From a checkpoint of a small audio frame classifier: 2.6M parameters, log mel input.
Rows from block 12, named by matrix and row number. Rows with one number belong to one channel. Each number is 128 + 24 x the weight over its row's rms, rounded and kept within 0 to 255. All counts start at 0. Numbers have three digits each. After the name is the row's rms in percent of the matrix's.
# convs0: expand pointwise conv (model.blocks.12.convs.0.weight, 432x144x1, standardized in use), inputs 96-143
# convs2: project pointwise conv (model.blocks.12.convs.2.weight, 144x432x1, standardized in use, transposed), outputs 96-143
convs0.165 101:107109119139080159111146115111115065146124139145136133099149104115154113101093134147139133116149126154100158131200130117115147110141108129123111
convs2.165 103:128110164131093081093101150125135146092139133151123125106160118130093172124123162141128121121129071097113123159140132121133132127165139147148165
convs0.166 101:112167099130153100091187130131148125128121121114149098174123105089078087132151073129149114153135065165089131124175129104126121155151050147117102
convs2.166 107:156111119133114155145148109140115149130156143163111144151167162151133141094181130143114117131117139105135145149092161141108136072133122093106114
convs0.167 086:142134109118132099106129160156143169102133136154110124150127119101113111059154098176126109124126152128124118148105145110125134092106141166132121
convs2.167 078:121126137155118101126118114144097129151139096144097077119119138107137141155153126093147148146119138143104137146128172126121092150121094100125135
convs0.168 083:131149108115127105107148159142127165117134129157112110140122112106107126075143115163142130115119156136118121152087136117141130087092138172150121
convs2.168 051:094139122156096111092138111121143154101148074120104083123129148123107145132136138126156126133135127149142114148096142122125093146118102084117122
convs0.169 100:101141118100166122138155166142083151148133142090105098155131127139128105150162120164091143136076140126142150134113139121127124113116131170089119
convs2.169 093:197165141116156131137128188112120157166083166121149129114113103145171116157146134163114126158098139145122129121108106162112106131127100120101103
convs0.170 100:098169133130099080103139162147139134140153169143153118163165106151119182090141137114133168112128109130140094191122130119136125118142105193150112
convs2.170 095:151145139118117105119102148160119149133128134115087125131121115133162127144113181161111132168137135146113113133144133114104129146143093157154087
convs0.171 101:129107116135118145158107176158115104132116093097117131162144106186127163131102103098092116162101081116155122123126157124151116108136157135159137
convs2.171 099:130107132123128096141088145107164132118076105116112143124123154160090164119135123182137114180128097136123094112088170166174141089116124142160131
convs0.172 097:109137149140127121156149118138117112155132114100108102140105106146092100119143077118138126123090111166118125143151143139158125121095133155154120
convs2.172 088:162095135108131081107114127146103134127171118140126141112116176127111074081097132109143124181139135163107115130137189163157144138149163099155111
convs0.173 103:108111095124127107108131159069127131114083110131091086131093129114159091116132124116185144118160135121099102116171124123153103136106125106121110
convs2.173 085:160149124144129115125139109120166144125105162115105115132134090099147138133191123143112132084086125106122075151121077081123108120094105133133113
convs0.174 099:121171098142134133136136125090127112158141090104186107114111145137129120118110122138165141139144114126126137092147139145155153163106140129159119
convs2.174 096:112148096121144104076106148107164144158141139134173103132106115104173137120122099140155125138123110108104072109087125134145132100082104187126128
convs0.175 084:128137112112115103100147150141120169116131139160107104134112115105113142071144109159135125110119153139113116144087128112149123087088127178146117
convs2.175 050:126137092154138102102135131147137140147182093128134065131120114121074154110139120133174155131162141108169118129126155142100097137105122092112140
convs0.176 102:138109140066121107124131142159144171120143131144129110141083133116094160102131131133129131105145143147142144152110124086131094119112086146118143
convs2.176 092:105086096152148157151090135125146079147152134130090104144138119128094111078079067130123114164176133141145088120141105148093094094091147116153122
convs0.177 102:083154156128135126116135138156158138092129189100142183149137106105122130121135125130150157078091122123117093146129118135150096129142098184124101
convs2.177 096:136131109130103124145143111155152155131147147128135123106143111168127093107162140131107167145108130157126100140099124110128141165206112151155148
convs0.178 103:114117140177122125111167140197130133093092141164165121164123101097161147123168105154129125110130093161113122181116075093127141078142105128099141
convs2.178 099:147133114126129174093131164147167116127094097131115140109098160126122091104143121144142127129133103135117107141057164119146111124116119109166111
convs0.179 097:124103147129129138140127132143121115162134114109129118127110162121146126143112143116139125138068142116140125133110152112144155151115100175121174
convs2.179 091:106137104121099151117113140135148146124161164177071115126134127104161148115123118126173128140127134119160108162166151084152159115099096147177117
convs0.180 098:100138118091124116145143086119070108162137101157138158146157111119116142152130119164096147128116152191125144089114097122148123134134157174154149
convs2.180 086:120155105128108140100124136131153131097101127148137125133131154076111160150125165152109157152138130125116105133110121138125129099109161138150166
convs0.181 099:082157145170125145132104121126132115140156156140152107152132128138152102123191079096118138126159150129124133130117114102086115139154118102107136
convs2.181 101:174090125104138123138150112143126165159119168150130161157110086107116114117136132143162077130105117106122099124175142115119179082122094129113174
convs0.182 101:102117109133112079162136130146102117104160150166191091173142128096142136134145109115147117100132158160119135111134104095138120102072123180098154
convs2.182 094:152134112112128127119123130137143124178111128164117108111154121164161145145104134076122176116159124134066121143078119099069144162086096098148110
convs0.183 101:142130164135114128122127124136116120142125148094092120130091146139163162128143083166101113141108080160086102137120107099121156089095118127131125
convs2.183 115:105114100117122113118113163135103114124099126102111089118108076119074082111119117142122112110160121142134153162167139144175132146113158143159150
convs0.184 101:135127130129131108145127079108133157088143116099113117131150109129111129156129132136135136124135101111187097135142156126137125102113114143094161
convs2.184 105:123145061120127168097134154138136144132119150135121117136127112129101092080124128137136123100146172138180140152155172102143138153130121101093151
convs0.185 102:117144114171146135161151145111161126087158127146088101128151130147156109139122131106169162086136161122149108107139140107183118158115115093097131
convs2.185 104:134164079150148169162138143146148121128143097170114128123138174136142109124147125098160140155168121154136114116125162144137112156139156051121120
convs0.186 101:147144165117122130131114120164067147131125112181151106126151123107117182098139133154110098141157148161128131132084156103161169123094120163151157
convs2.186 094:117138144129148101086152113169110134145104167178155122122159125107158180094129109134142138139120094154128119121126132099110127117105113159163131
convs0.187 103:139144122148095145164070116129135124124111162143119110097110098145124128111114106069109097175145118123153128093128148170092135115103153141138152
convs2.187 105:123115099063160098099098138115143111129114119122136158161157126119149130129101123188102091118121160122084128129131176111116168149133100174117091
convs0.188 102:127162111124155109115107123124166126079124130106137113137134116121077114134101137146166097181102101115145132140121158097108123099127092157119125
convs2.188 102:121127104184134129106150116126132128139146155126164120127182107126129135118117158101132177124135149107135108138140141141111096164127105110148138
convs0.189 099:119128064126137146108145116150083141143125150163112104134132096093149077112107087166150110137190143178144104095104124120145153128110107114126087
convs2.189 100:161121147123126116103136141127111136159097143156100072137132132102163124163134065116108132089143157189074088125132152125101122146074111083129102
convs0.190 101:105128121120131103145152156096118164101168120067112117147130114171143133116118118137103144126103180134166085089134119164127105153125131138110163
convs2.190 102:189137128143109151115137126147097151137097116151105110131095126088143126141165118124118094139157145142113127140133129101119161132092099086149140
convs0.191 102:109127150135110153123095149135143101112132116131139098149130127098151149148094129097152146120108120165123119116155116084168110128077152139100073
convs2.191 108:145123117107095134106170097148115141103135166117192123129152141131089074098150151143185136143130102159144131129153142124088110126154099122175139
convs0.192 102:073153122087116101127112111198119113140091177166101112149125165119159157171089104089154121105149146132121098149137120079159115137089126168179133
convs2.192 096:136129143095092089133122114170161158172098087131117113149144110159096091117112107095120162125135095139120153115133130120109111149146155093131112
convs0.193 095:131145107145095118124148164129123119156123134161144135159166130140157129141190101125085144141163115130128132122115115153072077127182142093141142
convs2.193 102:130159124110099130102142117144147140127117126138130069089154135131118117143138133160165159095144085144104142137086125107105127128143082106114141
convs0.194 095:137150112112120078091155148151141130157099159163124087126101138108093164134134082161173118091156111134135099134077150160148144104085126158146160
convs2.194 082:164116122165119138121067067116140132105125139124116160110115140126096158146120160122122110132108122101083118092159171128090082101115131114139124
convs0.195 101:097118116137101104106131185126162172092101148150111088177146105072146126121133134133142141137137130134100087126142135111092134143112147183115126
convs2.195 103:179146159118149161121168126169134146133155119140129143127071160159110106118158113136141096138129148156148134121103132136095132106133115100131145
convs0.196 098:086185103115125136138182114133113153043110118127148085116147126146103064122113080137161119141140142172144131133115164130139127136121146168135122
convs2.196 094:132162144158120141129157189152148178105127108114128100153139111078130112100127106161150114097118144142130106154128098096184146160095161104140142
convs0.197 099:127097105109086129158126141144104135136102110110073097145094101119136169098142121148118135138128177186124134143088091124123107118095140142128151
convs2.197 097:159120123086120113097093143146150173113110141130130131121129125126108133126157129109178169174134139126143092085130182146139165168105105082150126
convs0.198 099:110109116131154123154152181145123142166156151121139129146118092098108162135165087143161136119125123086145084123110125133124150083095158139137124
convs2.198 079:119162125153100139106144153127094116163127120151119096129094177128144107111132136125151116134127130178111097128123140144150092129120123095166176
convs0.199 096:145093112160073112099170142152102111172143161131131084101130103085150138130160133144124128133131118156114089143106092120155148104078146148145165
convs2.199 084:154146117148133132165108149112130116137098098124084128125095137159098140181119124120121121141126137150099099124112128146103100097092114092128129
convs0.200 101:083131103152110139098142109099168091123109149135127146139127113141103155123172124124146119147083098180122120143137118118124133114133119153155116
convs2.200 105:153127103116097167101163154135145143119108152142131151114123148153105080169167123178161098141102114178095098181088136136148129118161111149171135
convs0.201 097:134145104126118155103111163131111151101103130156107070130135114142097088097109101159167130116155165186150131118093149127151135125107142144141113
convs2.201 084:132146144123110137131128142132169158111115126141119095127116157110145096098141083163150126091090147193103098144125137114163149162077112124144101
convs0.202 103:154107135136132088115206125144116132129185114132143127144139149092131106138179092139128172073166121125140173131118116159142117122113167152086170
convs2.202 106:143120152130155123094097133119139097158122090166136115158139120102087120088147114174116109148137137111117124111150114139118122148093124121105138
convs0.203 101:161099148138112160135111112112155137134120187094097135084132124151130134160134091119139122154169090106132136098160088190152130110115115098118114
convs2.203 106:098121092098130106082128129118106123147102083112141076170122086119106088099124086154131107110138118115126134119130114117118134128103127132152122
convs0.204 101:089135101137138123113150154137127140140133123153116124139146113114118100115130106168127089079131154148107136126113108108154147107104086113146134
convs2.204 093:115098131159114096121143138166148097139131124184169078148145123096127097096138103129124126125122113162088102150124157124150134114098140109178141
convs0.205 101:080149148122152148180138113144126138141157097132121104110102144096131151148108109128121133102133162138129123145120154120144136128115110164133105
convs2.205 091:091132150106098121147089118130123119120136102109142139124119131123108125144121164109152147191124143152161141137124154158120143135138103080146137
convs0.206 101:157131065134126060126165149117099126160131103121150123156105122093127079110149141120143167107145155131139151159122121125168113111104176129123137
convs2.206 082:137172115154142191137108145151162155113136152114109090091123133141125170164104137138142105143120129105108140098135173123132122097109111121165126
convs0.207 096:141128143118113177102124100128099061136105112108087124094129159168073121160149098152135087111161149176134120145112079143131136149138153158152112
convs2.207 105:161117150083166095139105159160176072147116150166100134120129127130139118085150144168131126142141153183119127139158119126127149167082103110114118
convs0.208 099:106132118120135114144172121119162173111118111173125105184135135142124099103152141100167139129138138107161114144156147125137103114132115106128126
convs2.208 101:157134138142125122130137160144150140103100121132159142150144157129107129106141119163144113125124087121114087152117121119140118161071086100127152
convs0.209 099:114100114127119130161139136155169155147132110115094105129119149134133135130101075130131121148097102108131139167130165120133171110118151153165088
convs2.209 084:132134085088154077106125165153126114164073110117164065103111105149139141127135093164160119146161106131128091105154130127157103163095111120115120
convs0.210 100:123139129144144139137139118183105109180111098117121070134111079118082131129097081137129115109116139124114116129113126107131119067110086151146106
convs2.210 099:134172114117118129116157116184138106135112123121149092124138091130095085131116100125103103144119113163110152127168153138102082146146150161174134
convs0.211 101:113171190158144117160097140147123126135137157090112116126140137118144147140157102081135129155119141122155149135075118112146127147133124120128151
convs2.211 108:121124125096076119143107080123132156175133137117137147139112114098123126141092154137160144132132122131109134135136080111110172105119121138096131
convs0.212 102:091147132125148143121143130175120173111122132154113142161095144130146139154143111135136118104111163100150146115114143096153117171135099150120098
convs2.212 100:130084114099079155125083121130130117135114092106105137174148132131109126135097128161139121091147118130119117122170142107131169160108140106132148
convs0.213 102:126169148107123117137113103129140125106131140107129080143144133120110155156091131133156147125060116141165114127169123098156175147143095123123142
convs2.213 110:116105139136141142142135138107118182114131163131141164123111112115162122152134148187163112140114114108163143099167090118173191104128116141109156
convs0.214 101:101104109123150122102083118134106120134112148159154135160104148124130143146092108145120113150100130093124099112124190153081100128142048126121176
convs2.214 105:130126126106139100096141102143096104127119104184182145148164094098152139137127098125124093120128119105094120102126155081114149148139140149157156
convs0.215 100:047114105127114179152149112128107146126171100103118142125154101126079161137108124108119132132089141117167147149127132160167110139132107148105118
convs2.215 075:117150139127100144140123153135111177089114103117105153091121151143143073117152152082167184123117149154121143112126081130116088161156125106137090
convs0.216 102:106128134150132175140178089131126142093197106091102143106114124122130136155123129134133143114108165128170105098127099108158128122149131149070190
convs2.216 112:121104087144191161159142121136158115123154141099122133086111099109137153138108105141125127116153111115166119141139107153157102117110092141157142
convs0.217 100:164123096090116146110126130132108150104151170125141134130096150161108151170124128165133075161134179149180114087129142135092148144161123123124122
convs2.217 086:107140145124094059141147154096107119117125087138099060112100116078179151106109127116104150101117104105084108150119113096126132138109119137117094
convs0.218 099:128133078082146198138132170146114110114139095154093113128122140108117125159097120131131067110122139146163157109098129169147146155130134159117135
convs2.218 101:134116117124136089176141121115065112139101130148163112097118112110122147142136126093119120144148101112151141150154116150108067109111127110102126
convs0.219 102:100159161149152169167141112161151107140164105159067105142180123171067151185127136124124117156155130095106107140135139141130119127122127109096134
convs2.219 112:119160096168124139148132092149106089132116161126079131139152126124133121178111148123107137132107124119119128178153073137104093119119108112111099
convs0.220 100:163115168138130180125159130141133131144159130104098162074134159133172147113162176097102134135135156110123143120113083158095103113140105087143120
convs2.220 110:140140113156125093114150150107133171094128134148145111192148102070150129104139124159159144097112126129111117146152098092106132108129152131126120
convs0.221 101:128171081137123160066136167133186104133131122151096127123065130133152098131145176111155149100119120120169108149133128119147114118145114071077113
convs2.221 106:103188136140121128096119119108149130125140157125146106150165124142128109166127149096154167107115112124126094166129099101102128130139100121137082
convs0.222 103:147178113130128100108163163118111146151162113141145148133151079134127087130152153170181171087125163141127081135117104103162126134087122122148135
convs2.222 094:145122151134130143156097085136142141110173103144109114102128154115111141145137107082095089164091091122077122109128167135096114098139137146129108
convs0.223 101:087156054144123145091130185128138139156137135143166094146150118115089138079138118134197111103126133159132106127149124137157153106064126160148178
convs2.223 097:127118134159134144121103089124079125183184144130145124131112168091159150146124132076082114112148129105134148171144149126114089128140113104122120
convs0.224 102:113107143108110174152130137158157155098119089110125140138117122150101158113119130172117133101094110117148126098112130118127131119129109173139121
convs2.224 104:105182098193163113109124156122116153144129168146126103142147145087177115096127117112128173134129130158123117158148142141139103128124136132088091